config.yaml
norm_position: "pre"
pooling: "class_token"
optimizer: "normuon"
batch_size: 384
Rows from block 3 of a small image classifier, named by matrix and row number. Rows with one number within an expert belong to one neuron, the router's apart. Each number is 500 + 25 x the weight over its row's rms, rounded and kept within 0 to 999. All counts start at 0. Numbers have three digits each. After the name is the row's rms in percent of the matrix's.
After each expert's rows are labels from the 100 images, of 14848, where the router gives the expert most weight on average: "peak on" is the class under the peak; "colour at peak" is the nearest of a few named colours to the mean colour under the peak. Only what is clearly more common there than usual is listed. The data: rendered made-up planets.
# router: slot weights (model.blocks.3.mlp.router.weight, 16x192, trained with AdamW), inputs 128-191
# up: expert up (model.blocks.3.mlp.up, 16x96x192), inputs 128-191
# down: expert down (model.blocks.3.mlp.down, 16x192x96, transposed), outputs 128-191

# expert 10
router.10 099:499507528450533491495497491470493507501499492470501450468515505505520523471481504517510516489482545465497513519523496501540493473514478489465490513490489530501458537498487512531505529490491492
up.0 104:494470475474477536505542535511455512449517539510535517541525540517510518492523506469511481474519504468472514534517506499490531501481554494486463503552494477465548509484488502493489475491491484
down.0 102:477504449497532484484488480477533472526511474498471532515478482486518464506515508478487511556479533493507484451484466478499471489563455498528515526491530536488518488539486503528498510496488509
up.1 070:495483498521463473497534479467506463537492480515484478509505506500519561468528483511512495506485513494487502501496476508484479542497470496490502464472511438461487488457474525489507523498472511
down.1 085:481547516495515510490496490502482515473495520487500510466523496555487470506475510496478479517519517508510514495519476506494488478519523512479531475501483540510494511522553463534476517499535501
up.2 111:475485539500485498457506497504510518523527550467440497525518530539477506510513469419456514487412504512489487484502492492534506509476538498487484478483499519475511536508497534490491464509507498
down.2 102:497512489536490464501464512466511462483491497586521547471474491522543486520565485489481474502498499511484490488518508544471474487464503512537502495474460497443496506472487528479493490524484502
up.3 114:490473496527526519495511501521509461541458565517504514508512460520524492527528532448493477485505518486523537496503443458535503558470477506503476485479544519484522526535464524518501465503451484
down.3 108:495521527447444485525500473477478528437530463485482533497477496472497530510502485488503506526468483528498476494475518502486462475499510505487520499517466499529510487457529518478503502493528501
up.4 089:467489518535535507486516477494545443533548511495486534491542509484511490524481509494470513510502464496537541510489567529454530522486494495506491476504491537496527526481528501527461489440475467
down.4 108:525531473483493511503505472483465484547554478458518458492537499479504472490452486477459487540487540481482519518464516475493535509503506505533494497509474492531499549505519481486470542454523506
up.5 113:517498468477458516466513487492526469481530483511504507525534462508537459510525492482500517490502481457504488497462525487517501488507530515480448542473492506550514486522510483519478532490497505
down.5 094:481478579452513484489464494531502531521503552520519497501523538492465521472474519487519478474505485561493511519539515546491493480485481484515517472503494494483465466494533479464506471512504490
up.6 091:479523518519521509468482529531474504526535557479511520482495501521510525528526501506541487463514513492512511489506472482485467504475456535502534535487534530504506487509496485505484485462503509
down.6 101:532505513516495496511518499463524499483457481509507483541456493548495515470494485492460501511504504488489503500492515502527528508490506491524475444506442478495506537493490517474523502559498472
up.7 092:474499520495467525492506506540544507537532477530483464505467502514526535473493513474490521510460496514507501494528471522480520508519519517493542473477477458461492433483518492517475548495485503
down.7 090:511475505554503475512487498504462467486492521465512552502490459467488456473515477534493474480547477475501485443483491447479453473481525499486513496492527531516513553475484486493518507463509498
up.8 117:515535484501523481516491523497491546468471535508472482486513500466493466480490486489500457502532450530472527465497496497525503502543504490484546463515520512485512489484523492519536473470478504
down.8 081:512487566490478489520477480470513463525500516497494484476508501524524520494515516540529465544502512463501510535480492490485479492482471493535494496444504437476517512485498489499510517472513503
peak on: planet
colour at peak: pink

# expert 9
router.9 099:475522525537524511500477513483481495525531505470516494485497498513471514514512484493498546532494511462521497484496487509486512460514527501461518462523515510491479472451503481462511513506534532
up.0 096:510547516477484458493478519438503486521476451485519498511472510506504461510509492505543521500502482497511485539481472456466492505432482462517492505470516505483483522498533495534428508465510529
down.0 096:507497530476516525526487515546539506483457542515478529508498549536472522517500513478493470472517490556496504487517513497503515471482518548502511511569514479481519488464477480440536487499447490
up.1 102:468498494499487448501454526517535509517488501536470477500473496460480449469465488505484522459489505490508463488466512512462531524494475488497493507512467491494500469492486466473494533460482473
down.1 100:514498504490528488515492484487500533445496538503496504491498479512527502500547513520537469460487484480488505514539450458544448456501507515485518514512531497523496536457537523532486467513486550
up.2 094:493483526522527548497501505472495523481493540465517513451508477482522521482490504523520482485529481522509488507508504538506535459502480510483503520480478451473503500536505530534498480512516513
down.2 096:494490488450515489499482477504530496475489494483481447520482477492508519492502502491476484542516499509484505504491521475517468506459472503555491514500478521493496503456507463433544514462485499
up.3 123:503512547542526464489521474493542486537491523521451476513547536517541510503483524514516530537469487513526492501445513517459503534510494494493489531517488546497484494508515519528503558513515484
down.3 100:517462451436470539475495495480484494498462510475524512487496503534466496527490476514490461461494496469487514504488474503512512512465515537445515527542476491472476499525558497506464521462502477
up.4 106:464518502537456545483485504518508513504510499484501503452466512488489490501474471482519525513445468538507486449480464493498483460513496511519538488530508455529506478519494503521541489506494522
down.4 096:515515525478498478527492482446505527468507531504512499531497495482472439477497546483526454500536526468461533516515526475489513522495536532492483538440501521478520514516524528507457512523561512
up.5 125:524481521514497488484511527488449528537488505480475500471486527490506511531459511460474482505550483529486558457483503499510546480479500521504532464487462505471461528498488483466533509490499465
down.5 099:548494566478477477512469477490543489462510472483462505471499463521517490476541526514523508456527458481416488546508490503475493511515480481498537519509502489495480488496458497527495532473517537
up.6 104:495543499498507522504473539541545491492512461464550487460506509484509483542528491501524518491517500438487508514527461548473461483519496475497490480513503489504521458481496500499488458544470506
down.6 104:492493483508493494512497503469510536487499532507476480515432490494500472478518523487486491462519468543507518546509480457488502502475492489501502503499485483491515513540542505529529517468521472
up.7 101:520537487482493514486492441480527484547508520482470495529464500514540460495517488504498519508514498520520502525478493474470539456491538473496507539544498492528518475507513477497481473517483504
down.7 085:506476537474498487458503530525564500500523514489488487457502466507533511511465516513524441466525511500485537484513484508499460525485518501540497494447468516492495501460492499499476511500457508
up.8 091:538500522522500502557485524466492543498493541513500516508514471486565513483496512493476475453495509508455488490485494514521529504486498524471536504511473497517493559503520485537523503521501472
down.8 093:504516460465513540489513482490539481528482516498458471535471558496459472546491506472499482500529537554521537518526490497449477521451483492524519479483491483479530501481484512504493496482462524
peak on: planet
colour at peak: brown

# expert 14
router.14 095:483502488527499467532527479478504524491489523494506514466479444542465511486459510474502475502491432464517507493505483438510480498502531508522487491540540540552508516489510526546477518487495507
up.0 106:494527531497467506533514506492532493535532497558539510534510504487495508522544519478481478499495505515496520505515514534498505460458523512536520498492501498488511516479526517486520503482558468
down.0 114:470461571495506504498533510483451499520466497507515495469527528545494521521498484517470494446470463520488511462524509520541497523517499485542514458498440496491510495476470487444502483546497418
up.1 100:465499482490554519566535531486487475466503498498504498507503483480534486523536540516485491458507488504506473532507490539520513519509512483500524475476509534487525482518509524536501511523513500
down.1 094:451504472477479469490453474523502546456483532508494512469506452511498511535460473486466525520527482472505538503530503513501498519479521515514493494480509506518490557524519551557508506501476493
up.2 106:523458490518552473484519540455451524499500521483504490501510539513518516488527507501533486485499519534540512479463513503490468476505485459493477538499524497461492525506479442461519468502479481
down.2 122:530512520496528469487494469430519499486520469489506481494498524515525484482471467487489478532525508479492466507508542511525487521534496501485490496497474463494501508475455464451513509504530494
up.3 096:528491494480517465518491493511514518514500470563543557467488493517544499488524501503514481496511484474523501549450499493498510513484502481485500508516457547517541519475488503484472519486514523
down.3 092:507488522517515523466503544535471503483499497470489501532495519475479502495495478470489499492472479501495530494529524527494474474533503539515482513443490448530444508490541530521498479497448538
up.4 107:515449494475443517510505492441467489498518501532492515526499500530495488502562533462475497527494484477533514498444485516549475498497532482528509482504483484486516476483506494541444519523570510
down.4 092:432486554500506500495495513502533510491491514502536475477527489502487543516489458529518470513502511500508477507517548494485491492473447565463503490530465520521514500492490506439508491501474509
up.5 093:469501506548470515533503465482480503497504501538465542526495474476509534490489531467502470525503475512523458487495505467498519494468475477532501522462543517536504490492489530485526466501523489
down.5 105:541503477483521464514500476542556534478500539482468494488458484482487485519513502503498471501495511519467509517490490516480514449470482469488555498492499497482461494510518495499505497495482539
up.6 104:485472454503484447508498515535463479474512532509463502491518465517542519508523473463523527474477464503521534505488473506484434508494503492524483503494576469518539515511484460512539516512556510
down.6 091:458502487475465503474485467466446479515548460497527513515477501527455484517493507513508521485507486493538494505512528463484507487495545515457493507512487513499456472523489509492471527493486493
up.7 099:479502537494468513476546513496530484532478466505498489502534525510484459532502524529504494564520498509507492493466497486466520512500531499541488566462467534526494521523515489527516488482499485
down.7 108:518534519488508555460508520487497513498544484471512504457528485458501527508529534510492507512473504488434512499498475526484518500517507515500550495486503496485524519494492520509519505487466510
up.8 099:518478479513468512455519472497469526561489478488544472517500512526512512436518482520495526457496538522498502479516499499476511505493510508496503473505450451490500493500493475492501514489528449
down.8 099:475481525504451519481511493505498528495477530489500490484466526516508528495488491496532467508483487477475516552497498455519491485498501465517496518502497513484509511479455489461536519495516410
peak on: planet
colour at peak: green

# expert 3
router.3 134:473470520521492470488528530495486524492469498496445523530515490510502447519515559504550481462552521512515508457524476519511430508531478499450504512471506549480488502474474513500524484479486525
up.0 097:500479527465523535482491466495546503473509484492521489466505503521507542462486497497479522500488509470490508537534502483520524478474503485497498489511475521490501502473476487523458536476503477
down.0 111:487473477484509543461519476531455507520476485493473504500486559515503544495444519449517521508529535473513528496488495528521493502499485506468519490486471504529476506467517489511496496492438499
up.1 101:460511440541473501496481501506460485488490488519506488490484489474494491509486499489517481495515492512493495501506486503545487519503498534485556488480514479507505467534500562518496467493499487
down.1 113:536510507456498507520440487520565529499521527511472498477472510525491469489496481519506494477490486506490507492500529488491490457477514471478461515498509485522511515464486517535441443502495543
up.2 104:481544482456458489513545500474518508476500507481530487501476487523470487473504539487507487514494537466503511523518489499485496516532506507475474526495494508491515482493452498487510440501510509
down.2 094:514488501463503494483513473507525518500454569477517505527539518472477524483498486531499508527511521515536492473493467487451483521487499537486479511534493509505482500440492507473510502484485525
up.3 101:499477546513472488509453493458510523537497500540501513472499488532496493516525550534525493503502489490490515514505546517493475547522453493528509502432496506499484489470490466526502495486543502
down.3 094:514497485500471501491529491506459491476533427513513498495528474502501511521499488478464469544489473503498510491509508496471507511493511498518514473461484476528505515547486463490514503532543481
up.4 084:509471522501528487496556509504472477542518520490500456481495472542480510512508492504487503551497508515468532527513503494501492489521493491512484514511564485478478556461496493444526463486511525
down.4 086:471491500499455520520496509472532522520514514506527486515526469503486498505481531521513526463529529511522521502478536531480493520493469524449543501494454501483505495515496447462487533515545465
up.5 129:515478532503483502567530472458469464551427475554493535522502523492477488574525554505505502485522496525498518481463489484467446500498468525523562525511489503472543460501516488486517497504505491
down.5 155:540518495520524518471448525500543463491551486454522536505484512506496496511511473536529475495485480529501512489526489522508485530450509505495508460502476469459494478471479498494484545492484563
up.6 096:493487509538503491511512514480453512449489466520492529517494486499495507492493529507487489453542522517514513475480497479481464490514475501524492503498526513481498478508521485498492464529495513
down.6 087:487505506467500500478473473509514518516504480485525499468538495479501492442494480472523494527482492502485539523455506484521560460488496475490494472543473467519502501508484467493450528511491480
up.7 094:484497512509531517479530490506493496490518480494466496494522494514479509446462518496488509506538570497514519534518473518514546497528511475465507552529463523497484446522504523576473479498470513
down.7 085:492469478449507530468505522485497521527506530505496520520531516511510510494474527472479509464461523474490495507506472537491520502479506498466469493501504511522459526488491490454474518520496493
up.8 091:490486516482488498493499508520492475484495550508500506565510472515519487525505516502506452479502482499501501498485466468540501521460528468487479483471486580501496550514489533511484436501488517
down.8 091:512535498516487516530566509500514494505501512510527468447482478519455518456514487492511510514499482504521548501484500458521475489517499453505520524510503488500511468545472504557516514558520496
peak on: planet
colour at peak: brown

# expert 7
router.7 097:487531542522480520505536491491481488562522516502487478491544475479504506502451487485472531492499498471514533492510504515475554535515474523488492498447503482496478506496513506448494529479517472
up.0 140:506516492496530476527446496478519500473470537470500466502521492515496507500512522508523528499487514514497490517498480481541492456498580473441495514570523543506513470490494478564495461518444488
down.0 142:509514468473475485509484522472510514449483513535510522519529503557468515543505474488474486499495527472498440566488503529493474487508508495499533533513541510480501498521475474484521485469470472
up.1 064:466477525521503508477462502447484493509469500542484492499494456445531520487508498496477514471482476537490518465471515476501503511499474495538500541496494533525546505513510512513505486501505488
down.1 082:517512513543526472517508521532520489490463503505512486511519489475445486482494509514515504541502530451457460480495489472510488467489492515455485497469518428503495509484486471467484509551507544
up.2 129:481541508511477453475463514512498530477507479511469500494481523475497503457481497516516482497489512524496496416496480493499491448497480497571479482489502487525510533510461462448526475474476547
down.2 125:504521479544521472518490482524488486487489500512501467498493527494524507484525493477529491532445485512470531496451507502483522455539480468502475503517492516505504473513494461481500524463529507
up.3 094:488528531542489491508493503508468553504521483468545484463490517515466502471467485516482486497513510506486489471473507558492453488489501533485510489529484443485487478524512460474540514481506468
down.3 096:518471450455498495460469499506511494520455516573475504482497480499506495518602536494528457489523491498483503548499488527469516462555504526531531529484507461494494482481538507458485491481493532
up.4 126:541495529464486561446575519492461479526524500510479528498493509508520507543520477468518486487492491485501532471481511547531510539495479512507507522454488510478508481536529528497501558518495489
down.4 109:491496489446518508510476472492527525507488502492521501506495482480541520474503523514476490512480492537500467558560478476480504468478497490532514508516492489493487490496491492491501464460487465
up.5 083:508485524534486506511530540489485510550505522516510513522496488503523524483469465540494509540495463536516537465474529536490443473526520489487472503484461469500536497502485499509533478509553525
down.5 090:463506447483507482482444485498528490478520530535514504525503492531470482520520531509503505527521519482474462497508507484484517517463476469504472455496533508528437556544511482476517494462492484
up.6 076:487517518508485556476470495514497494560493497450488511530497500497523525483473515558490500466486529530511492516484460502502491498509499489472508541492485510552481491488528495549478490488482523
down.6 089:528493497481536509494503543498489469527500480568523495484507499532440498491470477483471497537486486474505495482488510501502515499526528488489478502462503526486467511537490491506513499504519511
up.7 131:463470497530488457472497497532475476498518469533475499473519526483541508513487558531501491477536483491503478483491499536477503523513515514526501513520501487523519536544494475490533493438497472
down.7 123:500530557525529471523494544526452520501494492505471515496448517515486472536477452477491465502477528511546499442498542535555491517526489483469482496494505510487498523496476490483513462551480504
up.8 110:460529519506534482504512497514488482474487468433446530459482516505454535568512505475510498534515489504489499517531489469537502519487512511498504455515486488508493508493498513464487494546473476
down.8 101:505531484484544513504464509482506458508485487512479521494516510490517516508539536549488495475539503494483480509488500499519487493481564488491519526509458496509506486512514468530512484483521503
peak on: ring
colour at peak: grey

# expert 15
router.15 086:480545518507479504512519495510530519525486466489485491492486510469518442538545528519496541518513512505512522494510509506505472484523490486512461470502541486478468549513494486474520468552473501
up.0 090:506528492488505488538462510460516516550488480465484486443464513506520513498524524501483454495466505496487501533509445471462469502514459490492496485485526466525513499460492467474507531479511464
down.0 086:492485482500562463473499488530446526465512518577486517505502496431477565484483482500546501485537487528475465550532492496498511494470508460526486507515492491496508495520489558499489496505493494
up.1 100:478486512494457545522551482481494475475545485514513481500523494468489494500457510504492535467500492435497473520489493518518511526485541446505498496451505514472479538541495468494526574552497496
down.1 110:503490519498481497481527511476525499493571490479530490518542491540490479553479509479494526479506477501521492488475469486505513511512537568492473514521461476492517461531497465506477526483499484
up.2 116:474498521470478491547490490503495489464501501527502511519494513493493481537449513473533497511529544510509513478499492519504520485504463494494520481488546510486497489596506527540503547498533531
down.2 101:512513500527485514477525501492505485541564529480522509512490466480548540484504508488504519489461467504511470522502492487503451475507513501461483481483470491463551510489507492514468477485506487
up.3 098:449503528511530507525474464501504494511485516524490525495503491505502518500518525527529545510473537480495498494530499458558459495482506511525504505500494503524495537510507543516513491486501475
down.3 097:502477503509492456454519523499495532528469486505542497524479521490534511474497479504495481499459494512495500513502518485454507513518480443528525458508511508521496424490538441493493471477454500
up.4 130:471473477545467489486525484523508489520502514503474537523512518454484533476471477490500523515475511497512481496488483528456547561491495493511516503465498451518536554545489510508452533462466489
down.4 110:490477511484513476510444555547501528471464527459498531494514516500529461529532500519547513510498531530471512492504478545534473488487515506479471466508487541494459487496522520521479478514516497
up.5 081:494469451502472499512516448442540497518510485500532503508457494515473500505489537490463507476567512518542476506511520491476482466491534503469515524542484503517530490492531461485534459479518472
down.5 102:491506525469512480493493494489474532510521498536486522459509498505537528465511475469524472521488476513495508505465498462520536499486502483529477506438477475500522507454502496433517498474530484
up.6 091:502498478501515470491438508485506470466438518499513489520510528498526523501522490484517471543537484501448502534494549439473485524494501468533459471491499510492506506512532460488502517504534491
down.6 097:489510525482502499483481477505500495503445508531509491496502473515490497535500466521489514489513533509491493554532488524497516476478524503468528542527528465506555497504476488580532462481506471
up.7 115:490509530461421495481532488487530523506537513525495487542529496516498481496483463506496479514516498510492479496491505523470489460523540478541557504485553492465455498473533521471541523492511525
down.7 103:474560537510468526486527499497510470496467512448477512502514513473484510549524513522539501520498521493452558458555500476495470492525514503487462526502507479542500532496477531516504483483489478
up.8 074:550523554468457487486502493474514495510503489542516538490490494553493534472502526489517522544508477475453503496476471499518503510500551482539479554475441512496500501497493463515516504514514499
down.8 087:504471501538508454525520467444500484545538526506490471472558487501518507521483485480492520493508488504500504493486505477503518491484474500509486455503517476468520542528519501488478533539494473
peak on: planet
colour at peak: orange

# expert 2
router.2 101:457485523515528499514523464556493482519477464527509474468469522511476501483452517509489512548505481495484533510503456461515539480477520480449503524493471508489529488485523519489492508517472487
up.0 105:506529551483508548485484477483542477537461495525484508487500540491506562512493526506502467515484491496498547529548469516528559472443544485497492489495473488508523507550465511507505468479471484
down.0 095:489479489467479483497538503443496510472498486505504493523509519485483479478475490515489503465482482492467464473446475503473490507539465471481502532562539505488512477497508457526520494511530525
up.1 093:519487511472520523490505500504529496499514508523530502507527525528519524494468508499507513511465507475486550506513463504516499504505509506483470509471499510498474543524510531484474519507444476
down.1 095:496543460547501523522535472484495538469455504479460494526472502480489477529491522497490522496499533498495473539516497507466486471543477500494503522486555553518520488535496505509479471480495564
up.2 116:483535518540536493493480489506497459545496490523513511547492521458533477465515498567507469475444503484493519471535522530490499548468552491502514518540449520494508484500506489489504444509494478
down.2 111:513457548472509463494497551490482503476490553446500548463496483522512543525508465464471512493506510490513505465441503518517499474518498495529465506516473503500480514491526512500491473532532490
up.3 093:526480562495495513458494493496510515481521538470494499488482483508530468502474512501485486494454493447456512471497489458482505464511479499472514458509458519483494493499537503484475450486524498
down.3 085:506537489502545493507472494502471553497477472519461498514511515515516497492519537502528480519502545520492484509510562495502462513506464508524498512473560531537506452473474462485477448480476485
up.4 110:477489475479533508498494545519497497464524499504539494437513457532487494487498504505483506506479471502508520501537488477520478497521465465542497482498531449500452489520497477481481494507519544
down.4 121:532557528481513504466445506562511504524516518525505565511518494483506526458496462531492516459476463536499490568523497534509529484475535529458520489499454502492496458509479521511478519476486525
up.5 094:468468509498510496532477480476513526520501528537496513520500439524489462489520522468527456504476465469527501518470490463470523465475465520523490527499510493430537473465536499486491542496484521
down.5 106:526509470494483499493456484477461516505504446511464508516442513518497523479477500506541458493515532516531510518491543531479499482491514499462511497513479451523458515476460520511514501516453531
up.6 087:507493481512475479514503494482496502488506534510439499542486517504499502509537536476491495506478467477489533550497478510486468484474549432547508508531519516505471508503517447525508542526533546
down.6 083:521494428505495553458500480476480475548507501527497473510529483462474500523503479492519493461525552492490513515494513523513492493488512517546504501531506482511474528538490524516515512511493447
up.7 100:451513515484492505512457490571540496516461475514486513528536515487518489497511533511477486510493507539512472533555506514471508527459515496478463531499441512484528493511538508524517488476478507
down.7 090:516482480507480448493517521463461494472471550470478504495475465519489464443482503483492537476483507418486477472449528504496440495518454516513515486499526519466468512515465508486507493510544518
up.8 133:487455511505536498482521503520524489489527515516461516513460481546514441494518550499514451481522529492514489462476520521543497499555502503445553501459500553497483508503478513487509496498464520
down.8 146:514532498534479518503512498562515478533504471488548523485493510518488483516472472513502538490505510479527521481488515500511504507449499546441488477520479492539498494473535491517454530515467506
peak on: planet
colour at peak: brown; grey

# expert 13
router.13 099:482519521520478550518463498497538557509500491481466484503517488504522505484480517494498509502467475534529483485495458498506474474539443521462501468519503469481527484460519515532504516487498503
up.0 085:491531502473540481514489548517466463495522471534558452520506534497493518493501478510528466449488513465468526526503505468523510539492569483445470513510464515511495513524509526500548483502509512
down.0 095:532510470495511460526498453475528503500474533526473511444499482518492513439448473483460511505466492517514502528478525481510520490479512514481566427519525506498519486492491569517468494463478548
up.1 096:465474498510510495543502494537520516457509527524506527462520505511518466526459541511442535490500510496533489463556535467507451505500515465481505486532527486501528488494497508526509449500474509
down.1 093:484550471493519539445496509484496513538500488502497525515452506466429500475505527454516478512516454525499462498514450475479548506529512504512491507502465511513459480501507480533516487505506505
up.2 120:492496507482465483497524474500496504493455474454456497551508526480492510515526509508544513500497525501482516520531488537484460501517491496439525549456490514511517549492534492532513488486488516
down.2 099:489445496505490517491482488482480495511494518508509487488521480515485515471537487477493487513477512475545484489468521522524536508553495482464497517474503516515499538496486508522479516459510479
up.3 093:479486536484503520498521506499489456449514509542509498473512494520491520465518496493530557509475539501502451528483487523518495492521453454504436498523487513486540529481475488503469496442474507
down.3 099:467471489513517511564452528479482494471508478478505537509505521511529499522505499478528538484497494495450485473486494480530510508525498498454503531512515513516495497510484500543495574509476538
up.4 082:489495498492516480536515482499502467508529491485494516490494524531484487489496501543508476490512483477537403491477520498528512517516472476537477519506514506512521506478445478467476432501487495
down.4 091:474525488449518510517486473507498513429489490462477506477495483473515518482512484490535576472461527529491490506502517491507497502495462492453463468526476485518512503555557500531496528529494519
up.5 102:506460505495470522497512501555507513508502519499464492495487517502499468542538468515498496482505442497524515509502494522489540499476497511519505492487526473486515497536514497499478509470435466
down.5 100:505499483492559477488530524531467526475512497518553515502487550471543543481500454514487498523461493558468493501516512479499495520507481513449521544494533471495484536531471518448483462496503501
up.6 099:499477483509502509505507475491460506490481492495516525509543528491478432480470464510468516497498506502473475455484499521483484515493496496529551481538546497530522504529479478454518480545467502
down.6 101:498484539495485450492439477557495507504509534496495529486517499469473464513486509484521529510477489512542538514517497448485548443475485486533459481553470490485495477504556517499474457484482516
up.7 105:467485506484498535513476482506544520493518477537458507536484507499521495485493534497488514538519477551546494507483490508519485453550468517571499508487521463461481523515551498474504506481512521
down.7 096:480510474511486485516469545513468504507448507510556500504487531485457508476485483468498546489482498467521501524504495520469533490444496499454496536509509519531484431464493532485512524485501496
up.8 108:542468477517489498486505495526519479492482529530493560526490496483499467485572488474494486501503532518527457488510500545483494474495528509531499516446521484454512500500518487532492479469491502
down.8 112:509525443515519496521514509484502495512488556495499533522485494551514524480534495456510496479513495527548481501504471491485508502502494522488474477496448510502485493455531510499474489513485502
peak on: planet
colour at peak: grey

# expert 11
router.11 098:523514490518456525527524505498466477486476470513529510470477542493458511519444490482474524509489495480487445489453463542462498471492514490522525515511513457516521512502502475483510512577514538
up.0 123:532466487465498450529501455505481506517512523489511491536511525510487543522520481516487528456501507476450561506503481497494496492496521513544538476508530483510467492508492515518531557503470499
down.0 108:520542508517499494462506461525552563534480523520491530513508496483534482475469475551440466513458483525476482462525487516482496464503473516499496462521516501503534488476480485494529481506494494
up.1 094:445515511501492520513470510459529534521481525532503498460495477496502522509550538501495502504477499553499539505536502506516537503514498465451521545526491509494541483486517512504518496535521457
down.1 095:495522490488514530551495472528521535531472511500492511509462544504508510505488515493459498524505527505492521484501518516539455509488471499515563482486524543495498487505512520492515484504502499
up.2 094:531437509474474531504462482521496471482506469516466505481468480492538493484466535495511523500510488527528542517426495541486501489498511455524503522527479476518502496465516476445519528540452472
down.2 093:455494487470474510526519508533471475484521455477535518502486511519425517506488488498514515525528539484494464517513528479481523501497516513516492479511494512506453488515505529460484488509512488
up.3 048:490506521503491541482518473513468488517500500509476539512470461433502465506523535534497457542509495511515484536521577513471509471495513556483478489467453539510521494491495467526515558519514520
down.3 072:509491502521484448501489453489501500526544466535543509478509456443485519488461446528473501501511509534496524477484477477466497485457477469499503521546518497504471533498499500522508531497459535
up.4 099:528471506512501530461553515504480487499524528509504497511462538481498494518483482470522475465466562487554474481489525551483485511516512501510520519526512468480478568509464525485526527459515538
down.4 102:504509493441515502478458473505567489501507558465467463482509501511516478503511553514509471514565475522518539543485512497524492498514485507479488505501447519501492446471529499472492505489525445
up.5 116:531501506527514505432541491505521527489497510479563481464508500479487527532485517475515498468479515510492474478485503487546504510494506493498520506500526518517490550507474533478482480510431489
down.5 131:509475529498494516533528452525514526479485518477503481497514488509538514469518549490492532488530520488512525505464509458508487509512538539480515488511508537503479479491499495524484512492544456
up.6 090:527480438511546496511506511510489482505531516512547501506470544498512483440479471496502474479505493487514492547501488506514511509495494472499486531528505505482499465477517478504518499508488505
down.6 091:492477471459505516512495492539478468458479472529473510470484525524437508553520482504509520486519486460513505504500498494490540511506523525561530530494489509497490490545498530537489504502503480
up.7 074:508491499499497501489520484492497514579537548503468487525530518542471492485486530521467498494521464466484495513487495498490521500481486513526481446489489460478467534533525510447491532509477498
down.7 085:514520473500515486480515502477546543476503514459524453505453561441545507516496472527468523552462520514489473493497438534526501476495500488460542510475507492570492457449498503507482531464500539
up.8 105:487504490564547528487472506470471536490502518516526509440478490511475522515499554524526530538524517470482478528533510506510492500512498512491523434531516518520457490502485481494516506514552509
down.8 095:500488476513490452523508473486486485532509531498491471515540463538516483476479478495491448485507526491500517503462525509525481494497472479485516511484473508447484508509526492532511531485462486
peak on: planet
colour at peak: brown